{
  "head_dim": 48,
  "fused_qkv": false,
  "qk_norm": false,
  "residual_init": "scaled_by_depth",
  "optimizer": "soap",
  "eps": 1e-08,
  "epochs": 16.9
}
Rows from block 10 of a small image embedding model, named by matrix and row number. Rows with one number belong to one neuron. Each number is 500 + 25 x the weight over its row's rms, rounded and kept within 0 to 999. All counts start at 0. Numbers have three digits each.
After each neuron's rows are labels from the 100 images, of 14848, where the neuron reaches its highest value: "responds to" is what is common among them. Only what is clearly more common there than usual is listed. The data: views of escape-time and Newton fractals.
# fc1: MLP up (model.blocks.10.mlp.fc1.weight, 256x128), inputs 86-127
# fc2: MLP down (model.blocks.10.mlp.fc2.weight, 128x256, transposed), outputs 86-127

fc1.6:498545504472512498477513511487475476526496483510495537468491513505496504544470524482548504449480435536515534515487498535532452
fc2.6:503458540510535498515450486535472505466469490476497498479495521499544496500542533495486497516493523506469443463513493445479545
responds to: Mandelbrot set; tricorn

fc1.168:487462515440511530491508487499515530491560495486500530467509485496484479515525492471490513462474498519484500528543487490536565
fc2.168:502519474514482490499517529508459488528506473526493450554450482546508459474520497464467503490485513532504485474516503489540482
responds to: Newton basins of five roots

fc1.232:461516473508470436473486529487475461488485475467461485496471528472498489479521552518509510532436536487499485437489486482469478
fc2.232:480528512544532501506493490498524488483576499496536504481478520489474488499467511474501522528489518525514481491517517542515535
responds to: quartic Julia set

fc1.85:497500511512497518493493467481481529501509466475504497471517474528481529460490510451516497562492491549489512490473482507486526
fc2.85:550484467476507532556500515514479509443518475489507488514531486501516492534497468502475504579527538503493503480484495481498519
responds to: burning ship

fc1.108:454521467507467471519504486476492478503453479491529513516514508518496525516472509487504524551512504487543535478499475494510472
fc2.108:506493479539533469539520477506495475479468524473515496505506502491482555473550452528482484500518529484470561511506507529503527
responds to: quartic Julia set; vivid; cubic Julia set

fc1.230:503514523530527499493491513485510535503496529492534523434492521503531490495497533513494494487479470521475470486467522531474500
fc2.230:488504497488486496485484491508516522473517513513465485496482453513514463504511504490476487455517512441444527532508496527561507
responds to: Newton basins of five roots; close-up; Newton basins of three roots

fc1.52:469486500502509478504471462499511537501539419537480517477543515514475515542490516498517416499472504487500501532495498505489467
fc2.52:470528487476532505491519445509515503479487526475483487510483461503538509506521477488493504472517514499534533495477514472526496
responds to: close-up; Mandelbrot set; Newton basins of five roots

fc1.117:487456491468555466531489479515571471507535513481517478505484483494555516520528469476506519523487506517536500513513501502472539
fc2.117:477500519520495541535502539451489497469531496465526501511489523472480523443518510479514498493481503512532464500438481483520486
responds to: quartic Julia set; cubic Julia set

fc1.104:475472518531486511462503468490468472523504510483505481506502475517526467505495538475478465508459502479505469511518465480501475
fc2.104:486539536499514520500503507468553477464511525499502564515518474487494476490494482501485485476470465506471484495502532487524480
responds to: sine Julia set

fc1.80:537459474450433529455496510515522475487490511485463465495506491509529493462471521529504510520474518465530493512532460446525498
fc2.80:498470485490496499524474475510515470500526447517478516502441510523481507535489536482493507463512514506495504519477531511522502
responds to: sine Julia set; Newton basins of five roots

fc1.176:443504562491505462498465513541483473524487524525527456512540515448486517513419462513479472497493480505531476468479479503480497
fc2.176:502525543478503549508534490486537498497477512481527491509482528466496491539517478494504475474521479473441545492502498479481496
responds to: cubic Julia set

fc1.248:535514479500506512508477486464507526529532492493494490505519532484559531513486499475485524471493504498571478461483504492467523
fc2.248:450523533505488483466512546454494488499508521507477511515487497490510460488477501489474471479462472462507457462483459465462499
responds to: Newton basins of five roots

fc1.40:521525445489503513521470559508465465541516477458488469510499501516484493519463492519498500499498485507484513535502528473514462
fc2.40:513501479508474454491558473490476518453518517520491538504456525492484493451557506511502487512507550515507513515502476446512505
responds to: Newton basins of three roots; tricorn

fc1.11:503492497490503506497521531500490527505503493461491525487530490523507492494543548466513532530513496453452515528535508503487514
fc2.11:489508497520549531480547514478486511523521498470462502531476508525483499532505511488497483456532496522469527487535536520482510
responds to: Newton basins of five roots; vivid

fc1.229:516551498498530493462464511553487570504467515517491530497496496496531501482512468488478538505527549521496505524508460475512511
fc2.229:478461495490535471460483491476480523480514483465531492463525449495441507522486496515495497521529437506542513521487535480494493
responds to: Julia set

fc1.137:472518512474491489496495490497476478452477506538484539446544489464478477556493515496497526474513500487508478517494505510508466
fc2.137:529474521518524485531510469519548497501528489514535548476494476476515526528448548497511514485507519506486517537492553471467512
responds to: close-up; Newton basins of five roots; Newton basins of three roots; palette: grey

fc1.212:525500507524470496475526489521438484473497536501511443516496523565502506506488486510478544531517524485479494484485496488477530
fc2.212:481519514501478481499516448537520463470511483483507524498526473495496470573497492551481499484496459459466485517511496497490512
responds to: Newton basins of five roots; vivid

fc1.27:549502513484501519499468463476539477484523484515484483519501506481472521535494462472504469506505483486498515545486508501511511
fc2.27:506495473522540507481509532562499480505523501495500476494523495487483517510546495444535492508548470503507534442497480521504502
responds to: Newton basins of three roots

fc1.237:482516575515536516476509498523501471486525491518490519478467512479535535514438460475505487464506520525513528495518452496501542
fc2.237:502510520550518518524516504499447508525532515518486539485511500456472481499505475492537500520449520482532467479512504453508474
responds to: Mandelbrot set; Julia set

fc1.235:493489537512486480506427487468483507450526456538525476479460510503463489510508489454449506508489523486497480540490477488535493
fc2.235:475496456495477464489522512484523504527470536542479515507514456508507509476497489494514506461476513513464505485460479528469541
responds to: sine Julia set

fc1.233:532503532501543481429512500511481492511491547495496511505490516522485505525468495526507491502491505473499453461512489472494495
fc2.233:523535524485480503496494527509472487492531519530503508490462483525506494508516497501485491491451475511473470524532515498504476
responds to: tricorn

fc1.73:524506436508475536475545528485483478525551510558495562478494496482504485491461482542498469514451501474516476534456523503499505
fc2.73:492512487543522484495499477553530463482547480515547466461517534520483476509481446539501489498530449481500508513497486493549495
responds to: Newton basins of three roots

fc1.66:534565498531487492529506478511512445527504507474470511496575477518522494502450498511505483483508459506478515498490446527510483
fc2.66:484473465504517438506506506518523448526491469484549488521487529504527495514487503490495530501476493504494520477543511512474469
responds to: tricorn

fc1.115:552467458492453479443499519476536491505483548506501486498459509491505487523521514512514441514474521472501492500542490467449515
fc2.115:468525502480496484483501503528454489504474438529517523512512512537566551482488514528489522514450514526464530531522461475510491
responds to: Mandelbrot set

fc1.221:503556506446497516479486535471562541505472481455479500504504521503565475527505504468482505536503519540516472507462501511492481
fc2.221:494491471552517508478511496516535520480525526436581470521474452511498510483486443470504498499500495516486474471466514519491497
responds to: Newton basins of three roots

fc1.1:507504498518498521501515477465501519469525508517500523483488478484532516500544534438501554524489486471537486525537530487521484
fc2.1:456467514529520466486462511492498504468495483535473520491545487501519519505496528454472526480489460549508497473504458500522475
responds to: Newton basins of five roots

fc1.160:479468512489480456511522486529520485498536457493470453489496469510478479543470499500524526511454496500471451481508478493477478
fc2.160:505511504502465526489511483505481463476506533539531503502469491501506515502492520462519505523497469503497511501513476563498472
responds to: close-up; tricorn

fc1.143:489502496464499523508532500465490475484527517522522489537496483550504506520506512482501536495510467430461472511487478544510490
fc2.143:513467468486489538458492520502532486498515496549501476497494502441497514501468530447495486469494530420490530518491525520536486
responds to: Newton basins of five roots; tricorn

fc1.142:527518491506511519482538524508511481526510513473523516497506487516467484497497522512550522531451524499495462482503513439455450
fc2.142:492492456520520495545481495532505532502510486508500493539495504523482503507511540472488476526504512446522489507461536470472492
responds to: quartic Julia set; cubic Julia set

fc1.55:492524508455522510514514512528488512491556477495496517471512466479489482521501502463505523477482540475493507465482498455482426
fc2.55:510533493475475495498504525496495447498500467434538537458512537465487454479477546489509490515494485470480478471509513492483539
responds to: quartic Julia set

fc1.164:503446494508474449508519497472479481483550523523489479484488521479520532492496489454492513534473507494548468494540496540464498
fc2.164:499491493512502537523482481472539514504498522488512528514494523492535515518479522484505519538518507509506526530523534521498461
responds to: Julia set

fc1.93:519478476482493491493476545478508524489506502532489522498473506533489487516507503509490498530484437461545483481528519487506509
fc2.93:500519535548475524493527493501487463498490456508446480506465545520515496500515518457522480491470552490504521489522512526442516
responds to: cubic Julia set; Julia set

fc1.177:496477528486453480520489478503489520506502491512511496457475480514512458483484470496525562479503482503507504518500459467513509
fc2.177:500541546523474518462520490482481469517497449472483481470501495486540508427507490495483526527526461499520523446488516508485520
responds to: Newton basins of five roots

fc1.252:514504527485502540531536460468468473497483518499484537474505483502531491506502503510498487496463526488488497510527507467513519
fc2.252:517464522507517484515501499483506519533522483488495482518501517466479514497478478508530497524494493480451452518490490483534459
responds to: tricorn; grey

fc1.162:528485504538485476513460494500510537496501497495505555487490533477493469478454493466501485478522462500529511522471501526496509
fc2.162:508488523518542492524539464508463506511492507515501507492549512461516487497499553515486548486490545505524491461547497490507543
responds to: Mandelbrot set; burning ship

fc1.42:530517457441506531504484509485519542488496492523498518498474533524520542506502558524527427498513541553496533500526551511540499
fc2.42:524498517522526504483468528506487489484498491454530477484499475488499490488492464432493538524476490509540489503459491515461512
responds to: Newton basins of three roots

fc1.182:550469495509470494492543520484488495509498501540499491484516493541535507506473499496529508497517522528499483513479535489504489
fc2.182:485496488446529509512504494525533486503472562513517469521472489537457536503527457512511484515528522469517499501488495498481482
responds to: Newton basins of three roots; pastel

fc1.226:482510450488494525466520477493493505508497456517535503554531488518499529457506543471567517505501497477475502481519483456518463
fc2.226:471519501488562476540515524492513505453526483449503521546491558511521490553505488493529497456512505505541481537534514522518497
responds to: Newton basins of five roots

fc1.220:532459522510502477483486498494512493563520489499514469482483504485499470495519494488495468468511496480553490529453492486499508
fc2.220:560509498517475528530509477528513476497478492552468490500476489489481455496489519503468543484466515474510487513472521508495517
responds to: Mandelbrot set

fc1.140:535505472541527447510483529486464496527502505483484503506496506489476520522489510471521483530474527480498531480499468536457504
fc2.140:502530554503513565498489509516517484508535508496539516526493464518491528514529543486500500505503499510483503506467497496526511
responds to: Mandelbrot set

fc1.49:489491522517463461523501484444463516481481487507450514469481502531529514476483517490522484475538509497523485471486487524489509
fc2.49:475535433492516561525467510474505529531490505536503479522529511509480487492445497495482493467477462448470491530492547486523526
responds to: tricorn; Newton basins of three roots; vivid

fc1.196:510479487459466513492528487505447478474491504516484509450522491492527526553523490487493510509541515539493553492488477489465518
fc2.196:506530470495506520447531508518460516492472463514510483505499480476502517485528496530495495499519505531479523485474480544522512
responds to: cubic Julia set; Julia set

fc1.2:506539517509509481494504494519516482511537490477488504487517531512497512446514471497471508505530507504459525496512503505463483
fc2.2:473512508458476442533482470508476537478503502461481513531509504499545516523490456523520514525520488501535494484527484492506533
responds to: quartic Julia set

fc1.10:515513471492519488562482478527488504504478487486529484459501488504522475460508551498508495500499506500508489473474502492502503
fc2.10:490448456490512498563491521546470502523514499493512514522465506517541464450508530508530540526513524529532495492515516513538501
responds to: sine Julia set; grey

fc1.227:542487457516520502537500459502481524523509447541540526514536519493514475511510573471483524496493550544504467487532476538470508
fc2.227:519498439498525520521468498532515514496470548482472536530485535500529438456528488508472492475519499495509523477457478489504482
responds to: sine Julia set; close-up

fc1.58:446505511487535487547486482547490502501521473501564513493482511541494511501489480485523486542548495483531478474478480461490470
fc2.58:503509497506475516492465475470551499429526508473482498520525524476517478470496480488484498471481477428472504509466464491502513
responds to: close-up; cubic Julia set; Newton basins of five roots

fc1.174:459510535514466504507514490513492480512514510542495533523506502465519482503512554497493508531460468496486534545492495486516488
fc2.174:523459517547481454477483530496515541491521489461458480510496458479461498490497473506467498517471503533492509525507502491477549
responds to: close-up; tricorn

fc1.246:512470525474497495514508460515498501527531492495486479543461463494529522472435492488498450520461508520499518482512506500451492
fc2.246:521498524514521502475470521490486475485517506488522516510500528470512476493485512459542462500487509485485483501469486525511411
responds to: sine Julia set

fc1.195:491468451508494511463534494490465466487513521474428478465524492467479483547501486505559541460481442511467474487535535474491476
fc2.195:495503485512454514498524483523496484472474550501549503519509518509489509513465542529533479559497506467488535500507509500508546
responds to: Newton basins of three roots

fc1.57:466501488523493459517519545531503449490527510442520554477495496497465491547460510473509516549507556493480514497479509472488488
fc2.57:428440531472513493552502518517454486516482496454474497488507496539470528522542497491499500541496533475519523477464458494491496
responds to: quartic Julia set

fc1.65:465517519515484481470512552519489513496511520484495465511483495508483489476484519498472482528524505431505528497496509531530452
fc2.65:477507502504503472553497498518481503521499496508505509517490493522500492480548457488479501483444512483470484556532486499518519
responds to: close-up; tricorn

fc1.106:548486510483554448560513519499485508498528501507489516507459483503512535512471536499481530516538477483496505519476506489512503
fc2.106:477495551516493522435503494527469535507489478473491487475540492526527526486477514526523494528531505493463497493502481478471466
responds to: cubic Julia set

fc1.5:498514502497491514455513466501510469475479487503526545519535573470545522544465523511498528491497543529501509486524454498527504
fc2.5:485476525520484486541509536445544487524500475507496512486520514446498476518505490485506479530507464479529477529519531462517524
responds to: Mandelbrot set

fc1.67:495466472456531507512536451522528520517521532525497506551495489507507500536532473484500520463492544476515505512461551488535509
fc2.67:501481510496522502494525518493502520545538479477503514491484513518497462474531512508493544477515518495491507519518481511480535
responds to: Mandelbrot set

fc1.30:540513491477483502490467505469433532475524474498525518520487494486532441483486515514475504522501511498495476492492469474479447
fc2.30:505546450491515475504462464456491526485506516510457478468509494523494490523526492503509533496505513513471526520496511520536452
responds to: tricorn

fc1.128:501483522471471468534475521488507455508533519517508508471513518491481470536481450500505513515519474506518505515473500476518526
fc2.128:508479489518494576461496470524451523539507508499515476498492496485511539484519527492511506573493495475466498523480485463486442
responds to: Julia set

fc1.219:435496516476491537506498476493473490536479479458473464480538527468540491481462503469510487541476477498459538539503525487487566
fc2.219:511505513487481508479461520475545497478471476486522554472502485533513536560492523493497485510516484502512488534488509492463531
responds to: quartic Julia set

fc1.129:476530519433484476482503512470466489489466542527478487489504497518495522496504520505503571496492511436538496528501474520484513
fc2.129:487510481511507523567542518476487483486470474536486509489493545487517471509502497463504523489475501482493483488532490533499409
responds to: quartic Julia set

fc1.225:553501538539535489434511477501484536490504458479489524482516489517505507504471501473527508562490541522530500503492542524464502
fc2.225:496498474516505508502527524480505520502511498521511491523482522499522498495504496489515476491473502502509498511488483449505470
responds to: Mandelbrot set

fc1.111:532473484474481546529494424482491527477508511488507470492479514446460502513505548482510492499517553525542461534519485521489485
fc2.111:498488482475498439481528537504501529478494537539511447501479496527547516488508463501511523490533494484491488471457508506488532
responds to: cubic Julia set; Julia set

fc1.21:511532499525543460536500449526473542493550503482531482496480502464511486535514510544538452503513483480468492525505482498524466
fc2.21:485481493501519520474498488526502536496509481480511506528511544544478478517521513549501477508497503507517489529484478502436487
responds to: quartic Julia set; sine Julia set

fc1.87:493500492506516478462534469536497493510452477516502499463508517504538477456511543468488491528494520525511497474519529515481450
fc2.87:494513516478477528482459540484498478508504445481551519515485516496466545496496484509490473517509474444520512489558526486490543
responds to: close-up; burning ship

fc1.63:494498476507464527501516530474464512547510492510558538470480531502490475482516488517487501495511553476497466482487539471504496
fc2.63:506501502494485481487512506461523504489502539508527474507511463434524480522531567479489516513511501476489488511552476486491494
responds to: Newton basins of five roots

fc1.50:538465533449493482468501461499493500498487476528482508480462458493504513498513542447531506500488540521490501515522540484486488
fc2.50:543489514478512529561508526493486477530521470515523477521462511455546493481489484473490484481524503498521464518500494463507495
responds to: sine Julia set

fc1.45:526549497487489499475512492519532466436528471477500494504499517502501486470503489482520507571528523508498495460435480491492474
fc2.45:481470484448506507528478499502497515510505493479451471487476515528477514529467517515489522513504517513476476490507539501483491
responds to: Newton basins of five roots

fc1.197:470499480496497469511447516541508516447497504490496497475529515467533515493514495520483470521514492478500499540470532503506530
fc2.197:520474535491463494468524450512469489559501511533500483480536502504505471482481498472539456478516484500567486545525489471522506
responds to: close-up; quartic Julia set; exponential Julia set

fc1.134:469513530500504464541557530491523454513501476523496500501485531527471514536480512464497503535487541508490469501471457499450503
fc2.134:499508487513504473449459508524501534511512530456492527515482504531506492500548435508476498497516497448487534497498495508497544
responds to: cubic Julia set

fc1.251:515519516488541517520498476435505461453485476531542503507516500508583491516546505524498482528525475549471477493474537478475491
fc2.251:489529462493492497508492515525517489471521507484521509487482506521520494507490435478500498536510504507520520547454501529509483
responds to: Newton basins of three roots; vivid

fc1.101:495489512481505473490472527509483503517505459474496478464507546470501491505510489498501477535495491496496473503492473458473505
fc2.101:509509499500541497493535546546521534509512533510529492488493458495495508444489477520477503497516486487486545531470483499495491
responds to: Julia set; grey

fc1.12:505520488497504488481502546475544522559542505475565500520497483504517509487514477471493509510499523501486517516554500508469529
fc2.12:487549552499499516452537494488482480496517476471521486534485494467513533521492524485430453516464445517486475492490538489490507
responds to: cubic Julia set

fc1.82:492529500483496505532469489506490468502529490519512468502517494505479483506505470503503496490485505504529521473485450507456537
fc2.82:511496514445515542501508494491495499524515520491513537481511510454503504524508477434510511478510510528537462495435486534465484
responds to: cubic Julia set

fc1.100:505492486500529493501491479517500465484528540504497487531478527524484489487481506534517462468520504501485463485513513465490519
fc2.100:483483493516464507514496540421479540480484506509533542530506500504487503505481487481468493508502480507498524495491498502466525
responds to: Mandelbrot set

fc1.171:539490511476493504463463497477549452530468520530476486482502510501461524475519490451511521543484478500471489511480506524537499
fc2.171:517500482536510482506528493462429537521519492518523483495510481500501483487509499558502521505492510509523498514507481504499501
responds to: quartic Julia set; Julia set

fc1.51:556550467506480499501519492493503505480481497516486515496499486492509543524548494485491485500512476571522513489479510507464498
fc2.51:531492509472473477500502453512494505487493526509527477489490463488456516499518488515514484516512520514509485517528469545471476
responds to: Newton basins of three roots

fc1.231:520503492497490462528436526482509517503544497507536541505519474492508522503519511499510519517508508499515503502536446505453477
fc2.231:486501516497528514507505504485483520456522513465501487476529504484494469533449475514492438491447499465486487525476535450482480
responds to: cubic Julia set

fc1.245:496462479509495497464466522501491531536469485437494522485517471504517502489532525507487498508470522511469513471488502536461476
fc2.245:469510491457542479524522516524511497514524478537476484518499493539491475474507509500502529494499456532527475500529525482508497
responds to: Julia set

fc1.151:479506464459504527469520477483482495511522516535492489505481516465489467484491515512487521522523508499526538490514477530509496
fc2.151:456495525490501505502502542506498470496516517469487480485490520560521513510457492531500481486464501480497538517505525493509509
responds to: sine Julia set

fc1.222:499496465451492522537479478478475519470491454488513491488467507506487525484512461502464509489519506483496532575470490489453499
fc2.222:487461512533501532505505480547483488491489504515498509509517492505468530428508512505474500460486499505462553534509465481535534
responds to: cubic Julia set; vivid

fc1.92:506462493458502512461464495463532515500511527535532536507534525499555513495487469539515494476489534478561490522518471550511515
fc2.92:507549490503544456542471516502498512509490462482493465508493510509481479519451510445461531499548543479478484490519482535513508
responds to: quartic Julia set

fc1.156:531498488526529447483490520490510501502542474467474508506486498487522466529467480490544509578486510479500511493479506479474497
fc2.156:510453480509512502474533462511509491471471504478503471482512472512564505474497491563508514488482515557499485487474442505509468
responds to: sine Julia set; quartic Julia set

fc1.3:481538485499495524444495518518522524511463537489543496484489501487426483499455545528498521520527509528470522519525497490486482
fc2.3:531469539510493512533522483504477447429472520469543495487504495527511523517513484489508492470477517495493484507457478533480507
responds to: Julia set

fc1.64:464505475478503552541521461548491555531545501490477519510481500483483476521493481469524479476482501553500498549516541432506505
fc2.64:538477542526501441525471517490529472522515538515492536487475532482498529467504478451500496519518529517494477498477486509491488
responds to: Newton basins of five roots; vivid

fc1.91:465509517469479474497510519478453519449480529486498480513527507443503508461526492490492511457519444499513499527529514504520512
fc2.91:459517479475468486469494522546512490532495470481467528490486499456535504534524489430468531489500484500483477544472475565503509
responds to: tricorn

fc1.192:525498502455512504524488532466500527474490504496513540491527499509507479489466481466504463515442508490525504528509468477520530
fc2.192:511535486547495501494528484522486478459522507503539491507521471506493531511523512500491494520500440513498490502556491486498523
responds to: Julia set

fc1.89:481523498511517543494537503493512491483484480476514536457524508448506504506514471492551531485465538498484552510471485486472490
fc2.89:538487499450521530501550497490506491574546519507508477525486499515462536524516498495468503506484492459491486491520546535526516
responds to: quartic Julia set

fc1.201:464529484485506520534471476477517485541558501494524512558499470453450513474489499467547501493527486490488519534490511520493472
fc2.201:540523490453533479494469534499489521510519500507487533477507514487511501507504507483518540482505503474496490499507491496507534
responds to: quartic Julia set

fc1.61:489498523513505492490489502481492510501468509502477498537552498541480540521523488483496536495513432500548494507538518509463492
fc2.61:465479472464525491490492486470481530495486461496497504476511503512499502477505503503516467460523496517498503482468509540509532
responds to: Newton basins of five roots; burning ship

fc1.155:492489516497511509466502478481524540445504542527476477521490481481526540483453535501496501538504499508500487500437461458459487
fc2.155:460499452475506507534519480499503484499481488502524478525517506504487493494466533532501474520442529523495517514476464513497498
responds to: Julia set

fc1.159:486503477485473493513481496521505505465498493515518497480537515480551513492494492553499509517475469469513519458483478508506480
fc2.159:491513545501535514547512543522498467499568529501466538445500514518449510473496494505454489514525495513493491525519482523486501
responds to: Julia set

fc1.141:461500511475509469454466492489511491504490491534508537485504510491503497502517478454497458516509499481449506556476527513510472
fc2.141:506509513496476497529509449487512479525527512475488536500515471562559552508491481507520485523474503513509550459503480488469527
responds to: sine Julia set; burning ship

fc1.152:482495572482525538522504472467502480473528510459492520477457461501528506544513515452513484502511452503470482502462549558507508
fc2.152:528512463467506504503499505533528519463452483513489527512487517507486510491539497502497485513475485553504502549473509513509488
responds to: close-up; tricorn

fc1.79:535507539468489515483495480514492452507512509470483472470513492494478484530521479474550506482510547505510494532521463486512516
fc2.79:524494516471516512466496478524479500541523452481484485482479534474464476490481508493517488520508508519543485437483505480510485
responds to: quartic Julia set

fc1.94:476501535491526493503505531502530518503498545504477455479491472516459499535523557476460499514516532521444519538499483497517516
fc2.94:527547502491496510516496535500531481487466513499449494504490485522522508483483495556458515498498523471506508528492484488494554
responds to: cubic Julia set; quartic Julia set

fc1.124:492494503479502482482507494488531511442498528529525501500481504497522485461469507460498500546504504514529465500518495559514467
fc2.124:512504483523502525530492503449469493500504482539485490544472525491478515521507498487494495509503540500488497508533472493548517
responds to: Julia set

fc1.211:498498467463469537503498457469503482500494431478478497492509466484524469492486486498521456520482523492512508519483546502511524
fc2.211:472498454511497497498482529466473480458517530569512456504465491529449508499462467502497460500475489489485516471471494477522514
responds to: burning ship; sine Julia set

fc1.139:477490488535486477501497537478522454484518529499516485494484455518507478485491494492499512481542489529485522546507520514452520
fc2.139:469530488484502506531523497505498479474499498467525507474534486523500469469520444493452494515500519468525529501487515507476472
responds to: Newton basins of three roots; cubic Julia set

fc1.99:535514488499481488503457524490463513513551504520470534440479496517519495511500556495510480464483484479527494490492506506472464
fc2.99:513527481505485491497509483510520483496500491534435547495523514509536502500489475486510495493501501496529450472480480455498503
responds to: cubic Julia set; Julia set

fc1.36:484485501536506503504489493499497522475557528537489508470461467501489552532512500519472535513478529474469506490529537539486492
fc2.36:517471508508547502469463497516522519544505491487467491526477530461527554483453450510449478524539485524501513488475517511569493
responds to: Mandelbrot set

fc1.172:505501460550513523466460483460504514471524513512524498505488484473550504526500522509499526497456495451481509444466509468521477
fc2.172:479482492510480519481497501521492457526488472492537516486505485493471481501541478487473512514470510495532515457506526464555516
responds to: sine Julia set

fc1.250:511496511483450515531477532467519467470492492488542497491482454514510487538449529463523470505564550475527494482480526525516487
fc2.250:526473521497499506503523476543493490456507550519488478493534502530511547529527459491466513549478479499528460495501493506492529
responds to: Newton basins of three roots